From a checkpoint of a small sound classifier.
Model: 27.3M parameters, log mel input, arch transformer, norm layernorm, activation reglu, width 256.
Training: 13200 steps, batches of 64.
Data: trained on simulated sounds of rotating machines with and without faults, 39062 training examples, 21.6 epochs.
Rows from block 4 of a small sound classifier, named by matrix and row number. Rows with one number within an expert belong to one neuron, the router's apart. Each number is 128 + 24 x the weight over its row's rms, rounded and kept within 0 to 255. All counts start at 0. Numbers have three digits each.
Before each expert's rows are labels from the 100 clips, of 14976, where the router gives the expert most weight on average: "strongest on" is what is common among them; "loudest band" is the band of the loudest frequency at the time of the peak. Only what is clearly more common there than usual is listed. The data: simulated sounds of rotating machines with and without faults. In brackets: how many of the 100, against the usual share in percent.
# router: slot weights (model.blocks.4.mlp.router.weight, 16x256, trained with AdamW), inputs 128-255
# gate: expert gate (model.blocks.4.mlp.gate, 8x512x256), inputs 128-255
# up: expert up (model.blocks.4.mlp.up, 8x512x256), inputs 128-255
# down: expert down (model.blocks.4.mlp.down, 8x256x512, transposed), outputs 128-255

# expert 3
strongest on: pump (100 vs 12.3); speed: fast (63 vs 32.8)
loudest band: 250 to 500 Hz (46 vs 10.3)
router.6:141140108149132153158145107139139137162107091067110101140090150148156093116048121099117108142155115097139144110130145116125135111148163145146133157131073151146144161102149078127137105120141126107127165083080147120152110153180148165150142141125116135081141114142121103107162121116143126109100126143146121118148164099115131125117151127152090159127154109133101117117115127121109137100126
router.7:086119142137141136138132095143129124079160130151141140105133120204105126110096096081115131090133142148141172103122147092176143154116139140149118141122130172140142164144117102096105091129144118119106155097112078111157134160103175145151129156126148145126153114170139147120179115112128133105151152189113118089129161125100111142093150119152137090124170115114124106124154129131153103084136
gate.3:127079122145139127148144145155110105153157109134134113106147122158076122149112125150131115137132145129162095163124127189143119155133126140124154132142133141114154120122125156122110129126126124110146137110117148155130127167157123118093113178123109082094122125148096139067100161088133141142091109114190167153106113092103139107101124154080123094138088171103171137165115141180160135124157
up.3:137120140107126133116100137140113108088177133140136147138104158132091134123125144085132154114143097101160130150130158175094193111135136116125148109136184167106140134086120136142120124143137111142138186104099118074119121141112147128144174096120100107121139121148091123108162167118126121121163094108117119125109125160110134174136144133125106101110138110127172086102120161161189133105123
down.3:149143122131126105095117135107139060099112091146145117096187133071136163097112142144110110143162110121160143181136088122179102111106100138119107134098102132100144144097134139106150152140114108105119064159127094151185128141151134151110150134143111149173069118152149143141153135094088100165134171134114122121171126154113098113107112134089142141124093152115084157120183157123142146123140
gate.4:165162150156154131123135073155159135079140093100191178144074106100087102141150121126120122139122086196133080092138131122142124116147122139118096147128126108135105149156148115139113145086114123085145147139105143111115141176115142132096146122123142139101117134151139129141112139111137161142129149104118117149098098109110119156113131097134147125166155096127153167134131141143104154138105
up.4:139140101125112145164131100123124128125118146130160142134144142144098146144105098144110111112099125147120081094124122156112155110123135118115117145111121141126088135128146158120127177177119149167099130107110125118131158116100095071131148083155142172106124139147122151126061142091170140152124079150160148125139115114129124122162104122086120105147103114162132179132098121105152134123119
down.4:069119147123114158120129163141133137150153133108132135166148158126122174116096137117083129141142128129154134137116129117126083158139131086148142121114152122123154117146099073127153108122161101129122101160137118174144133155167088153115130127087090129175149100127145112083157106151119145124119122130092138121121143104121145130097104178111142130111104137136084144149091148111114108156152
gate.5:167123143099118104150091124112167091094146124146145125134148162100122080112136107128135145134118166116132148094083177150171130134129160081112170178144106098139128160110159145113139150112129104110130143128087122143153112142113132093133137133099106143141145161149138092113085104144175129114117110124151153169112103153128137107082081111121121122114147156150099122113154137145132091160128
up.5:079108110147198164160122117172128170109141101091136149102128127107166163105108167129112126164109116145092120130148124094131128144112118151137080132116153141120100130137099123107165128110139140141119118128145107134152096142132130111214136210125123138141106131107138126131150103138095116139161110149141102141156128117100131177089140114146168096128075090113133146125123072108114152124082
down.5:147120139139098092131136123141128129136137104149146169103147102108110107107111122155172137128128178088114102070130092149120097089092171147115143145078091124145148128112141122126124097164135164109116158118142152109140150168096142167147095132150104139170106156118133102158107096103103132122087119072071123064149111152103090130144148178111141151105137142122132122094146167118119097124097
gate.6:153172143116117132130156155116109187154145118132139149137146114111144124147136132148131129141122118109126138149122135125177122137098125117169160131165133120107136161103127120129112115142138139093142140146140126123101154165139086131146148116140080115094138099163153114121135179142186113131139134096106094150121140112168137092111122153118129127096049119136110128141123128140154130154128
up.6:125079078138109112163081115138150152113117171145131116094074117139125117111111103140157106123130110127147145113118100140091131113163131160093132154083129150154101125169138140109143108150085134146143115087133116131182102138123126157110103129090151159121142124116128135171105101134145156129113165121134152090165081133110147151098167125133102134151158135122129151120130110113127115122119
down.6:144143138159129152116144140139116114120138143103072132137106132083115200111133140126111109094098142129129144150115180142141109144099158146169145125155075182120163156136134134130105141139150137146101103122150144138103137137120134121144139114130095132137109126122090114113144096183167110203141102129101174131114128131125144109143088120124136114155081125120115117144102120153139114164179
gate.7:122144124144095101109137164166121091149108115162126142129101126109098130155160155119128128165073125130178109142159108116159128133125130156104152123125170145141116166120159156121111146122130161100117158086128146128122081139138112099059141161135149086151123117113167146145111127158113090153100108120106133109093126141170079126124130107182112179126154117123132104128148134123133153129099
up.7:155141115107138158068145157112127152156159117106122145127092126142156129157148163137114140155140147161143107138171129117149109142137112106184139152137170115098163144098134107138082121147117120080095103119085091139088111050112157111147154128127127120161120079112172105127161105151113095103113134154140093138134160108164123123107086108082129112141139136118100094111126101101086132143117
down.7:130118136134140091143151097092119150128128108132113107121129155148132093177102113146153087138100103143171123152159139163142137127135157130130102125147068150114050114174136135137165118104123136111152154150126126118128104145117154161114102125156112147146101115138167107097114133131145164139146148150113153156132148133105146083128162117149147154198086152137124128130185120153094105092108
gate.8:104077116144087122122116099147091149112113108143166152121116162129102165135133136117115098143160153135138138144127122161178130112119130117156134087126158116162104132134165186114108156138153096143126090110144115121123114073106174124102183088133161144158143145121144127159090110155121127077162133081105147134128120093172140127113147113134147093122139098125094128118117118131131139102145
up.8:107078124165088100147146119150084130155133108168131140111081170112106155140087148155104122121125112128144140139146156138162102139127152122136140103123143119180108131145171146123150121157148108160122084149163118108140093101118173121108141122135133146180144111136163087173090104154125095106154130124101176084118127121153150155127122140139165101147123120153114123144077116071122145078133
down.8:098115157146179087127156145109110125114076115127156099146114150133157110140149078123137140157132164134132117157116128128111105169129151149132126127089185101079083094116146151181146134070138148127143116117102101106101150115136114127132150180126176112141133129173102128148069182114138177107123154138130125101132104136096148111101133113116128165140123124139127127141131147167138108130130
gate.9:135171134086148141128127140114097181178159154089141134179126110091126093087158090120144123139146107122094076145139181108173128155124129100123121083146152157120107132132149154134141142123141155100098185097149111149123144091167125129145162151132063095144143129140131125117134163150157125125138098129150097140129138099131168122109129098140147110107101121139111095134119141158122155108127
up.9:120118198145108141180122171156077148127114107102084137170159106098124131144147150138133124159089103125112124116139173180138123111151159139184099130132096111150157120142122121117118104127155138078161146090177133131110113112117126112117132125148107149120120102147116149157117124128130110151111122171129123138128092115094107128132144143173181121117117125135128069135159107097131133129111
down.9:125134145153137088105111125125178118181119090176133139075109116156126118088148144115119106140094138102107144101125115118135140145130108152112134120178100132136127151166131134139174133103128132155074128137062119161151114157110145118119119166107140117151118160094146106101132150111179091154103112099112138096083163135133154162148120109122135157128131129085121153128137155164093083143137
gate.10:089106157120103126118116130117133115131086114102138149144132124135099111139108167120162093135111093124121105082150172127103091102120131146105140111121105156108135114145116154153093101108136130144162127160160140071135098142144120124105108141131161150195180107142148133118086088130150100088109134098151128130100139108142078139159154119119145166113127141143146125131101091140092112108054
up.10:140166164104124077129154171091099105145114114126137093075118144122139123151174167122120120165152117064120155112114161107104145088105124110156124134155156117116131132092149133173097140143149169139127142145115119135151175151133132170137106115165133136146155134090082131081112159108130124147127108127147131160118109151112116115128159145071130132119139081095142140148150106127168117136126
down.10:146108170165129144067119157148129150142173074130078140139151120119106113125138155126147154089114129108141164161139120096122113193156138111089126118136094124124118111150131090155142092149140076118099139089129130145180134115136126101125116143148116155151130111137116148100116150119148171130165123126126136148113138148097110180111123080106162093136106161181149135126128089135129139110096
gate.11:121132137116179123089133095108135157135119110112112148121129141122095099159144072154143108110188102145098160103129146123120146137136119140125098110118121120097103146133102148112131142134125087126119129183152124143187152152142121125127179158080141070176060133132149128118171138135114081133144132177146114118069106145113152124100131122117089161121149116126114108093102126114112157107114
up.11:096136135108129111104097119131130154167108174124164116097181136130133142150141142114144123117121115137144129107112088118137123144130089134159103116111111140119115137134115136105137131126119117134081170160131137149157124110154177162173137116119115097127125112141105112108212119123134110102133118110134095147120149126144104133138126128126131152148152172151129134141189136131163123099146
down.11:108156115118096119112158103108141126113105108114155156134102174083130139140139114135156133101137167184131118172117140160116122145112131101156159143119130117114134138099116134113047149098135141121147115109165107061099124129102110152112106148125091181086127095162123106173142066099149157131148149112089125124106084130104141106151111119147109147134113124136133132148126148148149173141106
gate.12:138123156105109155101162115143135117139147113155139111136154104106117113125172126066113113158117120163139103096094123129108146130114160124095116116157106089089113163105107096165126158083103172081118145101131115121108112077114132138165136101094122137142116139125083153133131149122144079163147151109182146136134112124116141117115140123148093120117115140108057114149114131145131132125126
up.12:167146122134108144128107140124135109096140127105094111132136094123148131143085124161138108113115107116124099121147140152127108133143159118156171143079113107155162141162130161084141094169133169171159145158114141127121128135113095136167092103155167165136098107099131102097114101148110188095142129119128151142117150123105156099112140139119110105124110092157162153108137129103108145122102
down.12:130084117132166124149104149142151146191133120136116151141141137094129133143152098107120120091091145119134088114160158119102085203137110150126133144132179140132101099130096122159174131131152118114100153093112154105105116098126163130099134117127145142135180122116100178161131122089106165150142120186079110135160118104118146135140138142100096163095179140129116144142091146129120078125098

# expert 4
strongest on: turbine (100 vs 12.6); text has "speed" (72 vs 43.7); speed: medium (69 vs 34.6)
loudest band: 1000 to 2000 Hz (43 vs 14.1)
router.8:133106094113135144118137108128126157132092162127162138107154172140122124118125151141141139136131122136139147156144142173137141165121096102112143101118131111181182132119081087138093116144105143137141071127136137155144082158111154086103114140151122159060162118159134155098155126133097148099146136129126079095103129132079156109136155138131094108106179138152118165116149108125097101137092
router.9:150137134107107134109137127146103122149151149119105161111123149120130100126122097153145146142134082143136112126108140134153110167132125131137075158125106106107112169111140124151144108125104141099146143158138134131114116123145129065133122176123130117093105177133156130133101125106149084144142121127061157122111110117121096117146120110107130139139111134103094117136128134156163087113129
gate.3:091164140130145120135125133130135167132121162101108152119114107101113104110147140105082156078095100138101155121100171145160122107160134119117141109127144144092151117120109123100128129132117154140157124088144166068163123077110128136176130059091115121102079110106174130130140145127129104147129104083103131168174120146111146150109132128076100152127139158109104097146156132148124128121128
up.3:125125099182115088080117117170147134151158088130124108111126099132119103140082120168124113151114115185133118143125133124111141121103114148131120080113140113189172115146146137143122096138142137136122120096111111145117111136139126136163166142101156122177120105198103085081136123092142105086076131161103152103097094148112173172118153129129125156128103164147138113104141162132076109141165
down.3:169136106131129129145114120095152130213130130136095116122179178128087139106105124145116146128107102156123093098120143139142144148118139090114108143132107140115153129166144121123130126084134119140133168148109133123144117119134105165143131130113103110120120109127109128119120151129152083114131124115119168185126131124139147127106150133119148120110163122107124143116107146089122113108088
gate.4:091145153125160126119140088118115137122117154154127124104164145181113129137143142107123162121146095132145124126144130124113130154148093109107134109090141121119128106089115124143094116140143119141129104127141111085166171107130132124150108128167118159090179090168131131064127120132088116077153164102144107087110158162099119176106124129126117118074161124141128139134128124117129075145109
up.4:153102130120131187113082147143166138101127162111077095130112088170120124070115114128153108130117136110098126151143115115121160174173155137102071157139116129152180146172114103114144120111101175106133098096097161135171083138129174115134062147115135121125102146091142173113154110147144140175063125160117114142120103111140109111149122108121075131167143119110135106093153152157132108126106
down.4:078126140147128082142163102140095143169134104136113152138150166102149125158141131150100102145143100154172127139107124136146106139110079122139138101107163134115113120121129155119111133148144036137127144146157094131155160138123141122119149092149127130129168110142132080134101178124160108089168142121125115098094157168135146155118150129111134119148138139169091139151086112072102095128141
gate.5:133113152158142138138104074134132105090124139185106112151087148098128142125140127141196159141177092158178155164093109152154152164151127140110101133116093137166155163137154121135099119136154159140135132121147141144101106127134147166126134110129133165129100136135152113126133141111144159138137117094097132152140092113138117126121127152116144141164123080182160125131121151106115142104081
up.5:099140128084189146148106153137111160101127124149135087126108133065150151119132131105082151100133099143111144148161150126125125159153147105137128112147142125082170091112122126117151107123157123149136103176135162128110124148118148117134106108099136140134110161127139122137096121137152146130146128136128127100168121109114134138087115113172147168147138163154124101103146124164102088173107
down.5:113108132181087176128152111148081083146106123139112123133170173118139130106165131104122104150103101116106120110122140129117142140095149090073150140106143121152101146148111154101178115125180140099128139107121086138130118127161147128116089106133117121103124125137130124158164122144113114099106102132125089107093146122094122113114176138121106076155113116121158141118119114115142169111125
gate.6:107135157086107197110121125131133119165143113114126116130158107070146146147147128081110119130142138092119160127148129160124170102114122182134085146152136079128131132142129066118182109130085147120130153132137174135113122137111109171158095157111147116132154140090126116126132095166127086137107089114110120118127110126138115103119148150120156101175123134142088156083116109116140118111155
up.6:100112148122161118135128160159130148111131145136136094108143183105134139148162136139109152126088140155149101124091110119140077156140103122106166131186158109089163119175132140155099136108097110119120096131128116140121162099142115109157083137143127116115130114109103112122126095101089143047133127120162103108117163119118135137138132140149116131116134108128156104095107144117156127099141
down.6:118140121115134091161113092143138144104121155112149130096155121120106129152130098126177119131101136149140157120121123137087164121153163108127079109110090109136113156113185120089119119139184172120130155111128126103123096137110144129131132100140148133079128172146142160120108116137135116165126115132107116094107097127145141156136158121093118127106105134123131175103122137146137116099143
gate.7:101112126163107075161142158127124139189140112099091088123105152107106114174135149164152152089124168124117112132138131107132119116111129130111119122137155117156114171114137141124077180143126136133127157112171096070160144079145105121142142129176138110100130114118114121112108150161147153089114092131109125125158107141112159166142157107120143118074107116146143100084132140133110159105144
up.7:135146142112148095122160138146121147125094127149151127183162135143133130112116134134127136131102140123147099094151110169124138110148168136121140128118114103089123115082089138158122130139168132139100140112090073142104144107124088129185133147128154128101138108085138123070164093082111096137109126093161152179106133141130150107144137132092181176103112119127140162128118136130098098118142
down.7:100131093077087108165121159137109129140150115139108108127130145128140122119105111151141130118123128110148110144153161133141086149121144126103069140150154144139147145181129110110134098121146112090123145116167105121173168126137193151148139153142161127173106107131137166150144138090123160110115112167138125168145162103116109134092169103143145092113169132135130061093115150087161126102147
gate.8:111112132128148131141143133121154108092081084123096109136126113125127129127182110106111130170126160142126100120139115100109127129109130148094137136144168157126086124106140153144118149139119087071097162165117146096092126129135135108147176087129130119149114109147130099167128096120101096124144118123146145169151149088123166129123122129076121124082163101106114127135136104138150161122127
up.8:100111159113152084151085138132127152111136127114158149168123139163111137115122114166066145121145093154143080141149118082102122152134128104108138109133105120115157108136116126146121149151150123188149124113117170141116172102100164104111135078097136152111109173156092116130118139096125123107149104096107107150136143110134140169130137154135109120110095134142123098075131105101138169091138
down.8:158119141122124164120099099159162097144105127136089144116129098142154107125068105128121138107122142132140119097141089146133160106065116151118146156113103104104103169137130159150071127085142176113147144139120095127097136138111106149125133129154142106117151098115149102095123155129140131169133105114151079135137171153179156105143067133083138147134128086156175119156130125104110114094120
gate.9:122119118163137145176133113114124080134125170163138123107111154126130143121119158137103111132097135105172125111138150083169123117089139155127185123157133126114168120163160144122168112160110127129114145151145136122139151139083087136148138089121106139176105124134115118113112169150132144110141121103098174144182148138163160131112162174104133098110126091148102119156081161150096136141132
up.9:137117117103128123130089166108142125139145120120119130135113084156121118150116117106129187126149158170128104112121099152145152155183092124132115131133097148119120137088133104104163163141128147119130143172134112122170115143154176120092128155112140107132103140079145145087128142119143124170093155144172069133142153129130095162189084117126085165139125128121140158127147116119118069100149
down.9:144143115117128138092121128130079154138139170136096105064114104136104144155121162113136141191136136135141099148163104136151080122118154110073095132101125160134166157130133118103113089102151119123137126119151110092163156174137118159121111135135146151150114114141127155165114123088145108120125129118164141143162124154109133128114144103082116121083134126137128117073143146118131112113135
gate.10:125105137182144109150136138122147148164138146085139118122111174134109132079142119142114133099140125134142103094085125161124102164092150172112136109159084132154153128133110129129139153173099109130132153151094133077137109155113099124158097175088144111102111124122168129137116115162132131122110164151087157149141128116080116178125123134133137097124124154099142120105131124158182141080133
up.10:137157151140114130150122140124112119157135145122128149181126120158114147138132152159131120095169141114134120107134128097127116141164099152106120115092154123111146128112141125098127149152113164130130145117104128114128134118154062111087170121155099117141087112119088119123116136106163134129118108124117087100132092120113099130135139140116147139099115151113135118136113145119126118191145
down.10:127133117118140146141137157108110155066115143119145150103150163151153123128080127105107118152127100105150136081119133103152142138100110134109119137158089138146119154154111140137123151143129125102096117108134102147151127140122138121119119125100130167154120116116143108130101149131119108126127105187165117138113132072143124136113086110109118121135187127122132106153146144090154090113135
gate.11:153123092165124112144118189148170138149159113155128088153139110098090125123141094146146103175141116141128129113139147138100137100136142102111122156148141127177154137120098124096158133124119149143145141120157167118110118125115134156124125153126126143129146140154129103151086137126086123105098104172109092175139107121159116110130112136109168109144070135112138166100130108120101113123165
up.11:113124154158164149115108114112081101135141150107154118111143137093120101075139150158149130130137142169116153121112114144102110106073136149147132123142135144153120107144123129177122128139098131114126122115134105196142104141173165115131118134128130114119145145109112127125106079127096109168143094159133137119128138157144118132112121156149167122110155100129101116114146118059110095126135
down.11:131155142124135141109163105167125113119117101125120118140080097159133152119111091160135112138149098106141120171156146127116117128124147090142141095108136097139095100168099122123111119135142089162105132093136161115116099111130097125129149155085140149172136101164150144117132120115103162176088085124123116106072151152120138157128101138172094177152136101132158142138139132158125150164093
gate.12:124164167134097144127149168103104104124097114150136139118153146149144106102144168123118171118110139127161120120142143074101125107126139130149147113137122125141134138140137097152113083150105107119130131110121122080123101097113138174154132135090123172159105083106109104131106113162147104142088068120151129123143160153096080150143129107128108152085132162129097117112167142166098117090109
up.12:119134110122121128093114135150181083110108127170137142146113123105156128184072105142087109161137144101124136162091133088145152139161127107082108153117144153105076134128116089139100130116109135128130135103134093202141130135117143142106148113096143092156183141118179102123163161109082147078168139152137121083133147115145196172128177124134132105146176099139151151138106129120137099127134
down.12:179129110116146177103180144110125111121110075081156147127150138142115125097108146127125126161118139126111122137128128132160096118099140127128142135155118128141129119110165166129139147091098140139088132148128165122127080132142141141178132183173075160110104097140089127124105128118133137138118149151117073142097123123177117129161136115117123131132131124115094128116143114156111146113110

# expert 6
strongest on: turbine (100 vs 12.6); speed: fast (93 vs 32.8)
loudest band: 250 to 500 Hz (27 vs 10.3)
router.12:152075088106093117138146119125124134079106140140152124103141159149139116075120117122133111131154126098118141115141110105139132172172163128053159099136129163117158115164111138131143149148140151117150145106119135051178123144123098130082121145123142114108136091104108154149130131138106130137125131149132111084101109141073165121095129110123154143103171136157147129117104139152143121123170
router.13:156119090129129101134097109150156087159136127101161099116143114118162128167138155112145138113113158124134085142149150140149127116162083114160134191166144160119125121168135101114146120137105165076102132121079127133135125142146119117111150141116136141116130152142106186140160147114158160143110152098153120124148102129129114120162135123105114155128152141137134150158105117174185123119105
gate.3:125110106146150064157144089154149128099127116154117116126133102154128171115116122133132070103121148135126134154103168182117135073130126168114137121143129127139152172128099140122122160138131115141099129196113115141147096149125109127135118132119111132139104138157134128100080162106095081135158100091151113124116126120099137127082137132111117148135103135157105106164118098161104119134129
up.3:125102152127086180123104142169073129120123122127133130143124142089132152141137108146094136106162130156149136138145137149138151159082157122106133112120118144124165107119180170157125083126122130120116147098150128101107110105113134115105187106101116109189172156102154139117113126132139201170081155150153170139093123133135098100118102120120117140153102093144144121096140154094117156147149
down.3:140134108115137089130164128099153115117133148113160129117132116143060135117119123128137122122129131148093123147124101145120170138147115193087176153099123154105157140112100116118124116137152120146169085146104142122109151118080149119165135169132128100126109126112146180113134158108106151125169141147126146140160121109138107124144096130156150102138115165118169153150174106153100109141099
gate.4:141139099108159130158152163121141129121136149114108110171178130142143158119140117099104144119115145115104130130126113136128115151140168117088121079113151088139120134136141130109140118134076134136129112154170105155167164134146104127132148134123143157114113106106141138135069089139167096156117108110095123146158142079090145118150093164184147160132152148139168134142150137112131151145150
up.4:143108140124126150128098088168090098118141174163064133110133149113146142144104115125152113120124093126130112188164118122110131128140136125142114107111147162130126131102111128099133150128134128152084150109119139103148106129110118117119074113105094132113134187137126154142152139134139119112143114116163180115114098120107153100134094114094096146119121149104109108085127117105110131121145
down.4:155123147133115110141141120151122156118128086110141122110126124137125141127142092096104155148062124105167146100114135147164100116134118129106154127171100131149084132148112147121174114145086111129133142147120155162138125105110087126136124144174121158112148112146143122121121122118177124140102133165059137129099131157098081129159115122134135144152155125101144123093184143107157112148165
gate.5:112181094094149123090149149112145116116089147117102121142099093118119140089162130081146125127103102120135065096140153129134140163150092116111094121120108122125121165170121122109095117117132092131084111152137118102101128132107150126165127111148160155123104155077127155131132097071135153103162100143122117127123123147139099163060119108110167132126119134115135121179116104143157130141138
up.5:151155135128083116148099129144127135103111094114124126132112130172114115138127159121104056142115102132139165143161141121049104109164128078108161083136160101134144114149138120147113130079129099125113117121129125145161119091110119144162188123118154115061146130116120143140100139118147141141115147097103138086171142135086137085137132140100110181128144147133151150126097152097089136099113
down.5:126100153132114119138139135135099127119141156116135115136124147138137115097157109116112146098094137114181097157137141117185128130167129153155116105141154151121101152115136128095119128144124089167104102098113126110122102146156172200101103107139095179147138133145150098145158127118151110157112158138099158150127121141109146177090152129137174121156093109099135127103188130149147130140126
gate.6:139144167148123064134151110107119094116139042136185089135128120158114129121151145113134100141117130133143127107104148166120110170113120184129121107122139132126124134107105131152119118105145111120128134142128127105104103133155097130121149166142133122125124121168167126123037154114096098158146106128143089113147132129064123126101126158107133142133105140157124151111138093167155126132127
up.6:139135162147105048153158116103107093140102059134181099111131131152131095124149152111156104129123125122151118120119131171110132165118106153143134127112130140128119117116100128128108110093144119123123124138119118093107086127154139153118127182179118119138128124164155137115059147109111110166120114113139111096134140136072134121110135153089121129166120158172118131114134101141155119138117
down.6:135121179145104129133147142109125127102136133143165118140142109125113095124162120103172096165095130134101122097112145134122108178137122175130091135114145120099134134100139133073173134112129110117129125116145115112146132148159137151142078158067153155147119143134128134171075118131124129086129106136156102139144108079089143122104115130157166119137107125130112119127126108107100117122074
gate.7:134143092126125045117156139124130166113110127163105109150148169131158175119106104162101146108117130156142154135125162087153149117131133125124098176119133112130108140130076146121115123180174125147147126158148104120097129128128147137129104131104112103112119088121132137146097114096174130073128134124164128129134111135141130139127102132159091126079180091134124181127133122086120163135151
up.7:117126107140089155140122141147146133139143128116163171134099093114157142156114140142103079115129120129152145126150130103151091129089114108146135110163129121125111138111178124103104127136118143105099124175110116147101127131127120122146119093106092084159130153084108124147152170106164080130124125087101126127145141136156133093127125100121152123156069136125123109157151146101137082134146
down.7:126129178161139177119131123137090147133117095113099160097126130103083118076126123112179094113092139129140106137107131135122118188105142144143098125166103133182143134116092126146141140134150093151132126139127126118112121142138169125167096152082145117108138119106131152127073133138130131130087128170110113161122109166120101150113140124157098126155105126154148128050116124106127106123111
gate.8:098151183126153114140147133114131102147160169120127090106158147084118123136101085163121136155151142132113151129141124141082141162146114102157131111144109077112143119124153146114144114143104099154107141155152145086138108121139146135115103133133127134136147125101140112110116121168126140100144130131102183128100140145098120134126102120113087097161140162115108099105156105146145080086132
up.8:118139094189184141084083131164088141115114142107078132124081124117107174143100172081136184117125106122102131120137077104116102130089136140165148108125126108095113133116120112175112135128098103112137127139134135161119126144136137128116137143154170112101116159132102126100158124124098168109140146113153146131138132138098136136125110128107132135122154107128078103126150132143148158137144
down.8:154136172121102117132163142133130140125131141118105140121118126107121100106080141141122074112090125132119124141140092104113154141148102151153148106148150101088148125145120145144133124134175113162116093083093131122118123162140079107158134096122127156103176098163105155156134137151114113148110140175089105107133129166137137132138189138150153148114131128110177100088162111059107103150134
gate.9:113107129163180123149106107173138126142109145111108107144122141154142135152091142176137160147127119162083102133115126140123117118118153162159121101117132124155103119108107146114094155139147143178092143158115124114138164128174109107137111160152151129062135127151083118132163124103096118142108140120090086155141113175124132091188136171134113116127088119089140153113138136115119079141147
up.9:087126128134121102130092113152121133128107144139099144118114085090100127116175128096151126159163140132126102126144115129113103048145108102159145127126176107141130146175169133162186126108102142134140130122123113145101160150118127147120134125119141066119129109071123132108089153127153149134116119125101125143131117128126144141103070105115154136152093091156142154143095123153167058163086
down.9:127063116126117172120091131133113121119137127153099171181106129180113102115121133157147142112125169128110109134111174128116152175126159109113086142164101170119126127134142082114128126082130132155105095178105136100099132109139176148149097135109124138144125131131098137125082099116104167116112126105152164170148131124125139158126116110143155105136134154166149111122084180101129138121145
gate.10:122106134094131171088117101126095106066152107119127124088141139154123143127167147166127132111137148123147160147129076125125121158123110138129124143111127153118132139141170087103124121129146124111136102122106141116129089129063103108157131167065134157096098152157099139160157121142156165127169097118124162132076152140082123107138132136140119099107152131129120149096084142116181149177146
up.10:178181163136108120143109164091147160109171116131150111087130148133131175135185121122143145114139134150112110131136115138162093167155086123134076108131129160108138129129102138109137147161120144148123141150166157160111146132151133107140114143116104109079151118082135130126131130127158137134137178171143127109094122105107135135105108103134114094132136148106169152152108148149123141174105
down.10:092123098166139134140172126167130149102118125130152145078140149129142127128119110132135127133080157118137127082123110118098100111110134111158125106147131097101111091101144141127151162126115160121135181084130120122113123114123153090117127102128092178147156117156135154130098106152125107127098133171184105154165123109129156164109148135164108195122126152096105170154121114092086114072133
gate.11:118096166139096077139136150151141125179147126124081108108127111165155131151105119141126116134137095095150154157132117108122124115089121173117142146102113123154084067156124111122129123135101140148163127186111123124119137125126156112132146145182115106146147096113162108105115114104131130090119114093095128135127140166135144140119119101117141120161130123137108121116091129095124139115147
up.11:113107148130081082131132161126148103167115132126072134129132120128143097146110126141102125119121094093142147158129110111143131094078116170112144151122108123158074091128117119124129116130132142146162109157109121162107128115124155099129120140174095107137177103094156100100148098109143123099090121106090146124125142180146141115124120104117135142154116122124126113132088157097120121119124
down.11:164138114118148087131131117123140158186141123136163130132121127128169109127144128142159109156163152123123100083153114144140116145146115090114106122108187053088067165063170138151071131139139143090091123108140135159124107111136111110125121129129110116077096173127128134146143138090133161112160148126121125138116115081133122141113143118159148129121135128118162134136154114106117131158109
gate.12:118150120127133124118105130136108100103170139112146128140179147110132161110159114145164149121138098084072146148135138136126090100159125168141134131110132174115126109102154143104119122163148133129130153139127148094116101164122148131110154113153127144099140100154087146176091132150144144168137122169124126124095101123102115084162146144092090105118138112161138150137145099134133133128101
up.12:105198125116148129154107132135102127079132164129131141123193152092146168122164135158142161143121079112089143141141125173128141129160115159151140111073140156106135154097153128113094124162144146154125131098087132119148135143153123120136151140132144146114128122176113119144098127140145120159144123148115140133107100098110095102131128138099077128100105117135115145142162104122144136114095
down.12:152118135125120150112139157113146168142100125098087129124105119114152131163096110120130100122144141139125130145137099109141147122108132083116112166146119112104114091155127116189118131132082142108129115139120143160136156104125115118133103133151097131165096155105122117146167148128140129097117186094077135126112128133148186149132125097143125127170112144064112103121132176146166137126158